A small autoregressive pixel model, trained from scratch: batches of 64.
Rows from block 2 of a small autoregressive pixel model, named by matrix and row number. Rows with one number belong to one neuron. Each number is 128 + 32 x the weight over its row's rms, rounded and kept within 0 to 255. All counts start at 0.
After each neuron's rows are labels from the 100 images, of 14976, where the neuron reaches its highest value: "responds to" is what is common among them. Only what is clearly more common there than usual is listed. The data: numbers of one to four digits printed on busy colour backdrops. In brackets: how many of the 100, against the usual share in percent.
# fc1: MLP up (model.blocks.2.mlp.fc1.weight, 1536x384), inputs 256-383
# fc2: MLP down (model.blocks.2.mlp.fc2.weight, 384x1536, transposed), outputs 256-383

fc1.171 [145  94 123 129 107 128  75 179 144 140 172 112 144 159 113 187 139 135 166 141 120 112 155  70 109 212 119 121 102  91  96  93 184  37 118 162 120 155 149  89 156  73 122  79 138 129  79 190 120 146  98 115 135 142 123 104  92 128 106 133 156 110 133 121 126 151 110 137  88 140 174 150  92 172 140  91 119 110 103 106 134 127 102  77 120 116 133 212 102 195 151  52  76 132 120 132 114 139 177 134 124 124 114 138  81 137 211 169 148 113 161 111 125 107 126 138 135 172  94 106 107 165 193 118 133 120 143 121]
fc2.171 [198 122 100 122  66  85 191 181 134 177 161 131 158 141  43 159 137  93 109 188 165 161 112 139  85 118 175 135 109 102 111 159  96  94 199  78  59 149 155 108  75 146 172  88 113  99  79 155 107 125 143 160  93 108 110 113 110 115 119 168 194  83 126 148 153 128 117  91 113 120 101 100 181 129 133 151 125 146 102 134 150 138  88  73  94  77 126 138  80 108 140 118  69 125 165  49 134 141 129 124 217 175 168 183 179 139 158  95 145 122 132  49 143 147 193 128 103 199 156 134 126 152 145 155 131 100  99 128]
responds to: purple ink (93 vs 8.2); bold (73 vs 46.6)

fc1.328 [152 129 140 160 202  98 127 141 164 133 132 128  83 186  94 105 166 100 161 131 142 130 144 133 136 144 131 168 170 123  80 142 145 127 117 184 129 138 135  76 118 174  82 169 118  91 138 120 177  63 164 134 121 144  76 132 111 114  62 120 111 174  92  68 112 160 113 108 123 129 138 145 131 122 142 113 144 131  17 141  67 126 114 126 106 118 147 126 127 129 110 194 113 129 109 114  96 129  63 106 143  80 115  87 106 121 180 109 155 167  83 119 136  98  87 105 112 148 129 169 147 166 164 124  92 146 139 132]
fc2.328 [146 123 176  88 147 101  84 126 194 151 137 116 154 106 173 134  83 141 113 110 175 133 135 162 129  95 104 214 139 207 170 146  96 163 100 172 108 120 122 134 128 113 136 107 135 105 163 135 103 164 168 107 164  86 104 114 127 114 156 101  98  75 130 134 110  12 140 138 188 127 105 122  70 115 133 156  76 132 148 101 147 144 167 124 161 148 124  70 128 144 139 145 154  73 133 168 156  77 127 139 127  89 125 152 125 107  89 115 166  65 167 102 109 163 142 140 137  89 130 128 106  79 134 117 158 178 155 119]
responds to: bold (98 vs 46.6); length: one (64 vs 24.6); orange ink (51 vs 8.4)

fc1.687 [139 121  98 153 156 171 165 107 124 144  94  88 130 167  83 122 160 176 136 121 117  95 102 101  86 144 176 126 181  96 140 123 151 150 162 180 151 131 144  91 148 157  99 110 161 171 112 134 144 142 131 156 157  95 154 179  90 144 134  88  98 122 101 106 109 121 162 135 173  97 116 139  87 125 117 155 183 120 105 114 139  75  75  75 173 137 183 124 123 175 139 162  83 155 192 105 112  83 115 154 211 122 190  74  93 132 126 136 148 116 179 110 119 126 159  88 134  97 114 110 129 110 125 140 167 129  97 137]
fc2.687 [122 100 119 136 201 125 154 120 183 153 133 102  97 144  91 110 148 141 119 156 155 128 116  87 184  73 178 111 116 136 136 128 143 128 172 130 102 167  69  69 127 234 148 135 180  95 156 127  76 133 123 156 138 155 112 111 178 182 141  57 142  81  97 126 126 142 119  86 150 135 138 129  95 137 135  72 111 139 113 177 174 114 159 111 127 164 124 150 135 115 101 173 129 119 132  89 165 111 168 167 176 200 127 106 110 109 167  48 163 122 108 149  79 159 162  56 138  94 153 126 112 122 127 124 179  83  91 133]
responds to: teal ink (57 vs 8.8); green ink (33 vs 8.2)

fc1.520 [ 98 105  70 128 145 152 116 141 190 126 113  99 129 145 166 157 117  81  81 136 119 179 160 165 138 110 140 149 120 116  82 183 142 130  94  79 118 113 113 105 132  94 120  92 108 170 131 178 119 105 130 119 151  48 155  75 156  94 139 127  78 154 186  89 131 105 111 145 158 122 122 122  96 117 132 157 179 179  60  80 127  73 134 125 176 119 103  99 144 177 104 118 111 189 173 133 119 152 121  83 132  82 138 158 117  86 142 134 133  72 197 113 175 126  96  88 138  91  69 180 143 114 140 102 159 184  70  99]
fc2.520 [175 159 183 139 151 150 177 142 150 126  82 146 119 148 136 110 146 108 102 113 149 138 103 218 121 129 109 140 118  77 167 165 173 162 115 143 119 139 151 129 149 169 147 134 163  99 116 136 113 115 127 118  76 101 150 120 123 131 129 131 117 125  85  83  56 173 161 132 129 111 112 138 164 158  64 119 165 149  96 106 121 122 122 134  91 116 160 142 114 189  81  99 108 145 144  98 139  72  54 111 132 166 196 175  98  85 168  81 173 136 114 155 118 102 145 178 132 139 135 157 157 124  99 101 155 140 142 133]
responds to: teal ink (38 vs 8.8); blue ink (36 vs 8.3)

fc1.176 [140 122 137 133 147 130 129 141  80 111 119 119  98 160 141  93 114 153 194 117  71 116 127 126 106 102 179 116  84 117 181 110 147 157 154 160 122 170 146 127 138 112  82 130 123 119 225 147 120 105  62 181 157 158 143 171 121 120 104 191 161 132 115 172 143 144 137 105 118 117 115 125 120 116 191  92 158  86 103  90  60 154 125  75 108 137 161 208 107 176  77 109 143 117 140 126 109 167 141 137 126 138 165 110 119 145 155 134 159 113  99  62 103 134  81 125 101 124 131  91 106 149 179 132 113 159 123 180]
fc2.176 [115  97  83 114  97 171 109 172 160 114 139 142  82 120 128 116  46  94 157 149  76 170  63 112 128  98 165 122 140 148 108  83 134 142 176  61 116 158 154 104 128 159 113 117 154 109 143 143 110 152  77 135 138 158 162 105 144 122 164 132 192  87 190 133 110 105 142  74 113 214 139 110 150  59 144 123  63 115 119 126 152 141 115 118 100 168 148 126 154 107 101 139 152 109 111 145 129 108 165  81 142 184 116 145 140 223 115 109  98 141 160 150 131 147 137 107 115 129 187 127 155 101 147 157  84  73 121 107]
responds to: length: two (60 vs 25.2); blue ink (39 vs 8.3); red ink (30 vs 8.4)

fc1.496 [170 149  70 187 168 127 120 120 113 126 122  89  55 217 136  97  84 109  87  73  72 168 137 108 147 165 134 139 111 143 113 106  81 108 141 147 143 194 163  75 117 169 157 169 120 160 123 105 161 140 174 106 149 154  68 168  72 139  94  69  94 142 122  66  46 102 134 162 177  92 131 141  77 120 123 144  95  84 104 155 114 100 151 135 166 105 127 106 136 164 110 177 142  95 127 109 110  94 147 144  95 104 151  85 103 159 172 181 128  86 158 112 108 114 164 146 129 120 140 141 157 124 112  91 100  98 119 108]
fc2.496 [187 112 174 126 111 156 129 105 126 134 173 113  69 133 127 185 167 139 124 147 143 108 126 140  86 128 116  50  48 133 144 140  45 156 131 151 113  99 112 187  69 116 135 112 113 156 173 117 129  92 141 133 141 123  56 142 110 134 138 102 158 163 109 105  95 161  93 142 139  86 107 155 165 128  95 114  86  83 109 150  90 149  64  84 125 145 118 107 147  96 162  98 144 123 133 119 124  94 152 144 135 143 133 117 102  97 101 117 151 130  53 191 136 131 112 160 104 122 153 171 208 173 167 148 125 125 147 157]
responds to: purple ink (35 vs 8.2); red ink (25 vs 8.4)

fc1.654 [127 100 113 135 148 119 118  81 144 142 141 109 136 127  82 169 148 104 134 104  99 124 126 200 160 165 159 171 178  89 128 134 148 137 215 145 102 129 122 134  92 118 148  82 121  92 130 113 152 147 176 144  93  92 118 208 127 139 100 165  37  93 100 145  86 113 114 189 121  88 145 169 100 104 132 126  88  38  90 134 231  96  77  93 129 142 131 155 118 138 100 134 123 142 188 155 204 198 133 134 166 172 175 117 139  88 171 142  87  91 168 142  93 122 136 102 128 143 132 126 154 105 137 159 148  76  72 149]
fc2.654 [118  95 117 109  28 118 128 166 104 107 155 192 110 137  97 125 120 132 153 153  80 125 149  62 150 120  90 135 127  96 153  99 152 161 135  58 166  58 132 177  82 174 143 157 125  86 111 118  97 195 134  86  76 138 152  98 147 127 151  86 112 118 146 186 137  98 119 145 123 160 159 122 107 151  80 124 157 122 118 150 132 146 123 169 126 147 137 115 125  74 104  69 141 110 210 139  75 114  94 126 145 100  80 153 169 124 101 194 126 119 160 163 144 164  86 112  94  91 103 125 171 115 190 169 128 173 149  56]
responds to: red ink (27 vs 8.4)

fc1.264 [ 85  98  61 133 167 106 122  71 145  94 140 126  83 162 127 144 146 145 164  94 157 167 175 173 112 154 155 161 105 170 130 141 106 135 146 160 119 144 107  96 140 148 182 161 126 145 205 114 103 151 138 136 103 158 132 171  46 117 137 138 121  53 168 122 139 169 146 132 163 103 147 119 134  70 105 166  72 133 158 155 139 145 118 138 148 105 135 140 152 130 126 126 194  63 207 159 102 149 143 149 143 107 102 150 141 121 110 139  43 187  82  84  94 156 136 119 130  93 124 134 149  88 145 156 112 220 134  74]
fc2.264 [111 146 133 112 149  96 108 154 122 191  89 123 185  98 187 139 103 173 127 148 118 123 125 157  95 151 122 168 119 203 153 140  79 113  89 181 152 117 153  76 142  85  86 146 154 124  64 175  43 171 107 139 133 125 140 100 135 114  62  79 158 144 152  94 184  85 105 128 141 139 123 102 135 161 127 193 119 153 134 135 134 122 150 136  77  92 196 162 121 199 172 185 103 105 128 147 189 104  87 109 174 102 161 124 142 127 134 134 151 174 144  90 139  95 131  86  86 118 133 145 110 143 110 132 153 119  96 138]
responds to: red ink (79 vs 8.4)

fc1.686 [144  69  98 137 150 174 105 185  88 170 134 127 132 160 152 151 121 143 168 127 105 151 122 126 101  96 170 128 114 144 130 104 135 126 126 105  84 130 183 139 101 166 161 119 109 130  50 176  98 155  90 108 134  95 100  81 107 124 134 108 141 178 170  85 131 128 161 173 121 109 157 124  71 164  49 138 149 123 180 145  65 178  81 109 140 124 103 157 125  93  69 137 154 173 221  97 156  99 131 109 171  78 100 144 144 101 151 137 174 102 160  79  27 121 121  95  87 121 152 114 164 141 132 103 136 151  70  65]
fc2.686 [115 153 133  90  90 128 201 126 179 109 138  99 131 151 108 104  96  96 160 144  96 124 147 100 133  96 117  88 100  70 149 113 131 152 166 126 111 129 165 146 126 142 123 129 124 159 137 107  42  86  84 104 160 153 142 108 103 140 172 133 178 103 169 110 112 214 130  44 120 167 132 121 179 137 111 150 199 133 121 165 104  94 104 105  69 113 112 157 135 212 100 159  85 147 120 154 128 142 137 122  82 146 109 170 116 208  85 145 109  68 125 119 124 116 174 101 102 159 118 153  99 163 104  93 103 158  92  83]
responds to: red ink (33 vs 8.4)

fc1.385 [124 128  96 112 197 138   3 140 170 155 129 104  97 112 122 115 108  91 133 143 107 192 131 183 129 121  85 178 134 191 101 136 138  88 157 140  93 150 147 177  63 131 148 111  95 106 196 128 141 184 143 101 118 120  97  76 137 123 151  99 153 141 164  99 172 154  87 112 144  87 142 172 123 165  82 142  38  44 154 153 157 171 116  97 129 132 156 143 102 110  87 156 157  94 158  84 106  73 188 182 132 120 108  71 139 125 201 139 144 116 145 138 116 147 153 113 126 157 112 122 164 125 127 170 170 199 114 192]
fc2.385 [ 82 110 153 177 193 104 168 127  88 107 103 143 140 135 167  94 118 160 118 134 183 100 141 148 155  67 123 178 134 100 174  69 103 169 100 186 154 135 114  97 153 134 107 133 171 155 108 104  64 176  86 113  84 104 125 135 168 133 121 116 113 101 163 191 135 147 127  68 146 135 152 114 129  98  94  98 162 186 119 111 126  93 180 153  74 105 133 158  70 168  98 135  64 148 100 152 135 147  91 120 119 118 102 150  96 109 127 128 113 102 156 114 177 117 180  78 113 115  88 114 176 121 100 148 137 165 104 129]
responds to: bold (79 vs 46.6); yellow ink (26 vs 8.4)

fc1.417 [ 98 100 111 133 154 110 109 143 130 147  94 134 125  92 101 167 123 175 180 166 129 129  52 157 167 161 165 172 161  93 116 122 134  75 149 168 168 130 163 115 142 176 128 154 101 135  71 114 151 142 125 215  71 124  97 197 117 125  72 106 124 129 152  86 140 124 111 149 162  83 159 113 129 130 106 157 186 119 128  92 153 127  95 162 168 105  76 140 101 109 123 151  70 104 140  87 132  92  68 192 190  96 106 136 183 126 135 117 115  74 201 143 147 149 180 151 142  62  54 131 193 104 143 111 127 178 134 102]
fc2.417 [118 132 108 110 156 129 157  73 164 104  99 123  82 113  87  71 127 110 112 146 114 130  98  94 126 122 127 135 150 101 103 109 158 116 150 120 105  92 146 137 152 158 147 101 109  95 159  89 102 125 142 150 108 109 111 255 176 218 163 134 142  97 126 185 137 123 119 104 168 195 149 113  67  99 144 131 118 156 202 107 148 111 158 207 179 139  74  58 153 125 125 121 122 139 161 100  88  68 103 148  85  81  82 129 134 136 111  74 116 147 144 127 116 157 163 118 111  70 145 108 182 136  91 190 105 111 183 109]
responds to: red ink (91 vs 8.4); bold (75 vs 46.6)

fc1.652 [185 123 133 105 128 179  42  95  97 186 143  86 158 139 105 161 140 101 135 150 108 169 122 140 113 152 135 177 141 131 156  92 157  70 166 113 132  72 111  96 103 114 121  93 100  93  56 178 184 145 136 152 159  89 118 181 144 141  96  68  88 145 117 130 121  85 111 147 141 155  91 158 132 156 154 120  95 113 156 146 140 154 120 140 134 132 131 160 184 101 117 139 106 171 144  88  69 116 180  78  70  65 118 107 120 129 129 188 183 182 168 117 116 141  89 139 109 165  95 194 151  94 134  88 152 181 111 119]
fc2.652 [ 96 170 176 126 117 104 166 115 151 101 148 129 157  64 122 131 152 151 162 179 110  83 132 162 162 113 149 117 107 103 100 121  77 161  41 143 157 124 150 186 138  90 123 129  92 145  92  96 127 182 167 143 125 114 136 123 131 112 175 174 106 151 148 158 194 144 105 128 106 128  99 103 115 100  95 146 178 170 110 116 144 142 133 103 184 115 154 111 105 144 190 116  64 116 121 177 167 166  55 154 143  97 177  86 132  46 166 105 179 132 167 115 186 151 114  70  80 114  95 146  65 162 104 162 110 111 101 127]
responds to: on a plate (70 vs 40.3); last digit: 2 (26 vs 10.1)

fc1.68 [181 145 120 148 155 103 117 122 184 155 155 110  86 156 130 126  75 131 121  62 105 182 191 172  38 145  93 160  98 106 161 140 101  97 185 139 124 196  86 119 145 105 168 101 133 106 149 111 112 108  93 105 178  84  96 116 125 146 120 132 141 116 149  65 100  96 110 110 122  95 146 132 114 125 165 117  91 160  88 159 165 113 139 171 115 128 114 132  87 127 118 155 114 140 124 148 157 165 219  93 195 112  95  90 165 144 120 146 167 137 127 159 111 191  90 106 123 121 207 112 150  87 105 135  50 125 147 163]
fc2.68 [136 124 127 123 150 114 118 163 107 127 167 138 101 149 146 168 131 165 110 101 128  72 143 122 102 154 183 160 137  74  87 147 165 100  38 126 143 143  91 178 126 149  85  88 126 139 119 139 128 131 156  53  95 161 190  77 113 141 138 113 122 142 110 168 194 120 162 102 123 144 121 118  87 102 103 128 145 140  85 159 110 130 146 139 161 141 139 142 129 109 192 111 124 133 114  86  83 153  90 138 134 133 159 135  96  92 125 124 127 168 185 177 120 159 101  54 115  90 115 162 108 128 140 155 132 134 152 112]
responds to: purple ink (30 vs 8.2)

fc1.369 [129 125  95 105 140 118  99 120 147 190 122 110  67 168 139 219 116  84 128 133  56 124 135 140 161 172 147 119 133 165 117 132 160 146 110 168 171  94  94  96 118 117 189 133  87  97 130  90 130 188 166 133 104 190  94 123 135 138  92 167 128  59 172  94 134  17 117 118 141 103 119 166 113 105  97 128 102 138 124 128 124 180 117 140 121  86 129 136 140 189 119 148 188  85 164 146  91 173 195 111 178 102 177 116 159 161 135 215  83 133 137 199 141 176  81 118 104 163 169 111  77 129 148 111  97 183 180  95]
fc2.369 [ 98 106 118 154 208 157 115 174 163 128 104 121 113 154 133 126 141 159  92  80 132 136 128 154 142  86 155 221  83 161 150 151 107 137  78  98 143 115 124 130 141 149 116 127 122 143 156 130  79 144 177 105 115  48 101 150 134 141 156 145 129 102 123 132 182  96 121 122 130 148 133 121  76 174 130 148  97 153 132 129 169 102 186 133 137  94 155 134  50 138 156 128 149 120  90 141 203  65 164 183 195 156 134 123 149  97 114  59 147 157 149  56 126 131 178 112 154 108  88 144 158 138 121 133 197 130 122 138]
responds to: length: two (54 vs 25.2); yellow ink (43 vs 8.4)

fc1.424 [137 159  99 171 130 131  67 157 102 138 151 117  80 135 111 188 104 121  68 128 148  67 142 111 123 105 121 141 124 140 120  70 129 110  93 126 141 197 125 108  89 127 157 123  93 128 119 107 127 126 123 145 176 165  49 110 153 109  51 132 120 180 160  70  73 175  97 162 110  80 145 185 154 175  81 128 144 176 146 156 138  98 211 181 144 111 126 114 176  58 121 156 130 118 164 143 104 117 165 125 160  89 106 126 125 124 153 171 144 181 140 139 108 110  95 116 143 151 153 163 166 108 144  72  81 115 121 146]
fc2.424 [141 165  65 153 174 122 110 173 108 136 154 127  83 143 155 183 122 118 114 128  80 129 111 104  73 187 132 150  80  74 195  98 139 156  68 118 104 136 107 116  71 192 136 114 136 166 153 185 119 114  73 105 170 162 167 120 170 100  75 134 204 161 116 219  41 157  99 117 131  75 133  97 202 124 180 153 133 182 154 106  76 120  86 126 106  96 152 152 101 155 108 113 114 159 130 141 110 188 137 118  97  85  93 150  89 139 134 128 129 128 104  71 158 123  83 136 153 176 131 183 100 169  74 126  93 130 110 137]
responds to: purple ink (55 vs 8.2)

fc1.120 [120 150 124 130  59 116 184 129 134 118  79 128 149  87 143 131 157 110 186 145 108 171 167 134  94 156 141 108 132  82 141 104 180 126 137 175 108 110 109 115  74 165 151 153 124  97 100 128 151 100 153  99 165 141 169  79 101 119 169  96 188 133 160 162 152 105 144 108  97 148 134 157 155 103 185 161 174 123 107 178 165 136  74 114 125 140 145 159 194 128 144 116 142 170 137 127  91  86 122  99 165 142  91  93 159 170 126 115  91 154 104 104  80 179 129  89  23 120 123 100  67 128  99 210 163 140  95 101]
fc2.120 [ 72 162 176 137  67 102 111  83 108 123  91 156 126 134 140 153 159 106 125 140  74 108 184 160 187  94 104 127 118 159 100 181  81 133  71 134 121  79 162 134 155  55 126 125 153 110  96  73 126 152 151 112 163 158 137 131 148 139  33 139 105 179 131 110 101 100  99 137  89 134  79 144 148 118 108 100 174 148 102  82 154 128  83  94 128 174 120 129 125 112  95 172 117 151 158 116 102 154 147 110 134 138 132 113 122 149 183 186 160 161 163 155 155 133 133 141 137 188 131 135  78 172 121  70 122 103 104 130]
responds to: teal ink (33 vs 8.8)

fc1.689 [120 156 104 145 147 166 157 128 176  98 100 169  61 255 137  96 114 131  61  52  51  99 111 104 108 122 116 108 105 115 161 105 111 120 137 189 180 103  99 128 165 138 146 146 157 142 128 105 120 127 107  97 138 139 141 132 116 211 200 106 208 127 126 122 109 152 172  98  80 110 162 125 165 120 182 136 126  95 150 166  95 102 118 103  61 102 109 144 131 138 125  97 168  98 102  87  77 124 142  98 173 134 117 130 135 113  98 134  92 133 115 107  98 129 145 121 157 117 134  71  91 136 106 173 121 160 116 198]
fc2.689 [222  72 168 179 184 143 123 163  88 146 109  97  56 164 132 155 193 122 131 128 156 113 130 159 101 142 158  85 141 141 156 145  97 165 160 138 150 127 107 122 121  95 126 160 201 120 116  93  92 126 117 135 100 103  84  89 136 157 104 125 135 120 108 102 107 138 105  83 135 105 167  99 132  97 111 103 110 121  51 132 116 115 140 109  77  94 128 137  90 122 165 124 100 105 122 127 200  87 150 119  76 141 125 127 106 116 143  86 151 143  97 168  99  96 130 107  69 138 134 132 125 111 147 104 132 116 103 173]
responds to: red ink (59 vs 8.4); length: one (55 vs 24.6)

fc1.249 [179 154 109 106 148 137 116 149 101 183  86 103 110 130 117 148  38 115 129 176 152 132 112 148 131 115 133 101 150 105 148 135  81 143 147 104  95 139 122 120 100 148 170 185 110  65 118 133 109 151 143 161  69 115  88 129 165 121 108 127 118 130 191  90 160 129 122 165 161  96 241 151  87 124 111 187 124 162 106 111 198 133 114 115 163 143  95 125 164 129 133  90  78 155 176 127 179 146 108 135 175 170 131 154 182 137 136 128 122 151 169 115 106 179  95 147  99  81 175 144 163 128 130 151 155 141 107  60]
fc2.249 [136 155 153 121 110 127 125 166 152 108 147 138 153 165 148  94 116 112 119  75 114 120 167 135  95 139 126 136 119 101 107 183 117 139 107 144 140 165 107 132 133 147 127 113 125 143  55 131 103 145 108 100 102 224 115 187 172 198  94 113 165 112 160 123 114 136 157 102 138 136  97 109 123 141 111 120 134 100 103 141 164 107 123  88 191 168 129 125 129 213  88 120 122 151  20 114  56  77 185 117 101 102 118 113 142  40  94 126 107  71 114 108 110 128 205 108  86 111 148  63 131 132 150 108 136 105 150 163]
responds to: red ink (41 vs 8.4); orange ink (26 vs 8.4)

fc1.251 [ 77 136  84 112 184 141 102 126 178 126 177  75  69 127 126 114 122 106 113 123 133 205  99 169 159 135 126 171 159 115 125 111 132 119 145 151 106 133 129 124 127 151 153 116 123 120 147 156 163 175 146 111 160 148  63 126 157 139 110 109 113  93  90 106 109 130 127 124 111  94 128 187 117 134 104 175 116 106 107 132 164 142  91 104 128  80 160 170 126 167  75 140 140  94 111  99 172 130 135  96 141 149 158  63 125 137 148 127 148 145 174 130 108 127 108  92 116 151 157 106 134 127 174 115 130 148 116 180]
fc2.251 [110 109 115 119 146  90  96 129 155 153 148 132 162 147 161 106  98 146  80 119 128 126 157 123 124 103 105 231 136 152 166 137 157 138 104 133 125 167  95 158 102 140 147  55 172 109 100 134 115 180 180 104 127 109 148 153  94 107 101 115  78  79 164 107  94 148 143 152 215 182 137 139 171 149  69 163 133 130  79 149 143 101 132 114  59 104 138 113  96 183  93 174 160 103  90 161 175 112 150 168 143 104 134 155 123  88 113 149 122  69 135  82 168 166 157 133 157 118 139 171 154  88 154 135 124 132 159 143]
responds to: bold (91 vs 46.6); length: two (64 vs 25.2); teal ink (44 vs 8.8); yellow ink (37 vs 8.4)

fc1.559 [136 151 180 121 155 157 168 132 103 121 189  93 152  97 102  66  93 218 107 112 143 103 105 146 173 162 132 176 153 131  96 116 151 112 177 170 150 124 105 138 179  48  95 158 140 108 116 134 118 112 103 128 139 107  99 162 161 143  73  91  95 155 132 106  79 127 151 155 136  97 183 133 103 127  78 174 146 168 129 109 169 129 196 143 169 198  51 174 152 143 169  68 127 129 127 136 127 144 143  91 129 126 122 127 119 124  99 143 138 145 165  76 141  83 138 131 129 176 179  82 142 116 165 135 150 107 147 147]
fc2.559 [158 147 112  68 200 183  99  60  66 148 144 116 180  86 159 102 126 116 193 151 156 165  41  86 107 151 160  67  87 150  74 139 177 133 175 175 126 166 184 130 107 156 116 136 127 174 130 147 118 161 120 141 162 167 134 167 127  98 200 137 123 123 123 125 116 142 125 168 141  86 128 176  43 186 124  95 117 139 167  76 119 174 190 174 123 187 116 170 138  86  69 179 127  99 155  82  70 140 139 136  73 117 113 127  79 157  94 140 107 160 109 114  74 162 119 162 127 138 102 119 118 131 151 156 157 121 125  95]
responds to: on a plate (96 vs 40.3)

fc1.487 [119 138  90 143 155 106 109 148 164 152  91 142 120 163  98  94  57 158  90 123  49 150 118 199  73 111 123 124 168 200 117 176  81  70 197 154 156 182 107 106 143 156 169 152 132 149 103 119 126 166 125  87  78 148  73 133 124 113 125 139 145 106 142  88  98  77 148  88 118  66 143 130 134 133 133 119  72  55  83 157 127 162 132 105 115  86 159  83 118  98 135 178 117  82 128 129 120 149 175 116 166 146 156  94 154 158 127 175  59 132 110 144 149 149 117  94  81 159 145 147 184  34 142 138  77  99 121 178]
fc2.487 [125 143 149 138 188 204 100 181 121 112 100 100 141 120 155 160 148 183 169  92 178 125 133 103 165 150 130 174 103 181  88  89  96 121  83 128  99 106 102 124 126 158  84 125 115 117 167 158 105 150 170 114 109  83 131  97 122 178 130  62 134 123 101 110 219  78 112 120 129 131 111 106  87 125  96 135 153 172 192 102 139 102 127 144 101  72 182 148  78 212 169 165 137 139  73 154 146  65  67 103 154 108 136 136 116 111 103  93 175 142 126  81 149 139 121  76 134  83  77 109 155 110 127  91 135 149  97 165]
responds to: bold (78 vs 46.6); red ink (54 vs 8.4)

fc1.671 [113 144 137  98 140 150 100 116 204 146 109  87 169  91 152 171  96  89 146 140 143 100 150 105  98 116 135 128 116 118 179 173  93 127 144 111 121 157 164 116  83 153  89 134 123 142 137 179 132 118 132 158 103  58 127 150 154  72 189  72 116 118 129  72 173 126 110 135 145 128 135 164  94 146 168 145 108  87 106 142 193 176 144 132 164 134 162 150 102  40  81 136  96  88 152  83 149  99  96 146 155 179  85  82 141 119 188  97  70 123 159 144 155 157 152 111 121 108 116 144 147 149 122 126 170 148 126 122]
fc2.671 [122 148 158 167 139 115 194 198 108  71 146 173 113 148 137  60 157 109  75  91 142  95 167 172 141 141  75 153 115 136  50 117  82 167 114 124 146 100 102 128 161 115 165 125 135 146 102 123 108 140 142  95 101 185  67 140 125 206  47 158 123 134 106 139  83 113 127 113 117 158 131 121 102  95  90 125 137 168 125 100 134 132 126 136 122 132  87 160  58 161 113 113 119 123  50 195 107 113 161  88 108  87 125  92  94  82 140 145 143 134 103 127 151  87 186 126 109 136 116  54 107 142 135 125 119 144 165 116]
responds to: red ink (36 vs 8.4)

fc1.323 [153 121 102 147 221 109  88 108 128 114 125 110 126 138 160 173 104  99 135 170  83 133  83 124 157 133 149 128 159 168 102 202  76 107 113 199 121 164 112 129  88 148 168 194 170 202 180 120 169 183 195 148  72 136 110 137  59 112 117 107 113 139  73 115 116 134 119 180  66  29 127 186  91 125 117 118 106  93 112 142 158 137 178 156 158 152 153  88 139 103 137 156  98 119 166 129  87 123 138 137 163 138 129  74 126 117 123 195 106 139  69 107 113  67 108 122 136 178 136 169 173  66 132 135 104  91  61 128]
fc2.323 [103 170 136  83 190 114 105 107 174 186  66 100 113 105 174 114 143 120 128  98 180 181 119 127 171 121 126 187 173  92 110  99 143 149 108 168  91 112  85 139 108 136 124 152 107  61 165  88 136 120 122 117  71 163  83  69  89 156 132 154 148 126 119 140  77  71 138 100  96 152 122 147  98 116 121 139 191 150 148 121 119 140 146 168 148 120 156 123 167 110 165 106 142 151 176  70  78 100  73 153 162 107 151 118 147 155 103 119 178 118 158 132 137  91 119 152 158  87 140 125 121 106 122 100 139 131 151 152]
responds to: bold (86 vs 46.6); red ink (45 vs 8.4); brown ink (41 vs 8)

fc1.481 [151 136 148  74 148 113 150 122 169 112 113 117 170 130 113  89 122 103 160 123  98  65 172 174 120 165 102 164 143 105  92  89 124 152 141 119 110 153 137 119 114 159 115  84  96  87 194 184 172  95 138  92 129 116 122  75 139 135 117 140  95 132 161 163 102 104 167 165 128 126 125 182 111 109 116 184  70 118 104 141 185 182 141  88 165 102  97 105 143 144  79 152 174  88 152  79 108  68 140 166 133 135 128 142 108  77 132 125 137  86 177 134 128 127 113 127 123 121 113  86  75  97 147  97 112 128 190  95]
fc2.481 [ 93 105  91 138 148  88 106 109 181 151 117 144 144 155 102  49 110 141 161 115  75 117 104  76 143 115 105 114 101 175  75 104 159  62 137 182 165 101 122 147 141 147 139  66 167 155 119 154 143 178 134 152 137 176 101 102  63 113  67 133 105 116 153 107 132 171 139 122 118 127 131 141 143 145 139  87 116 174  77 135  43 148  96 115  84 114 151 105 167 148 137 187 157 100 164 129  84  85 186 129 179 112 149 113 132  82 178 127 102 143 103 188  78 131 112 110 121 197 143  94 114 175 123 144 129  90 150 147]
responds to: teal ink (67 vs 8.8)

fc1.144 [ 54 159 153 147 149 204 130 115 137  57 170 132 162 128 122 140 117  66 115 113 112 128 198 144 161 140 168 143 120 123 150  75 155 133 191 161 143 114 176 198  51 172 125 131 157 144 121 133 166  51 150 108 156 148  84  74  97  96 155 115 126 144 115 138 113 111 124 150 121 101 166  85 126 116 108 116 151 135 135 116 120 123  82 159 117 127 118 161 102 119  80 127 121 141 137 151  76 140 140 112  98 155 155 149 202  85 123 173 100 164 118 100 142 117 175 154 153  95 109  47 130 146 159 171 173 137 111  72]
fc2.144 [248 122 141 160 109 136 139 128  78 133 129 146  85 142  91  79 139 152 129  95 157 123  81  97  83 128 130  99 139 128 153 146 105 146 171 152 102 104 131  64 121  65 103 143  87 106  81 166 153 103  86 121 101 130 141 176 125 146 134 109  99 180 140 127  72 153 145  80 147  41  96 148 151 133  98 115 154 119 144  95 109 112 125 124 154 143  98 135 158 138 135  60  64 142 166 151 128 120  91 118  71 124 128 101 114 158 118 109 142 108 170 183 182 107  76 186 108 167 138 143 139 138 113 108 186 140 104 124]
responds to: purple ink (28 vs 8.2)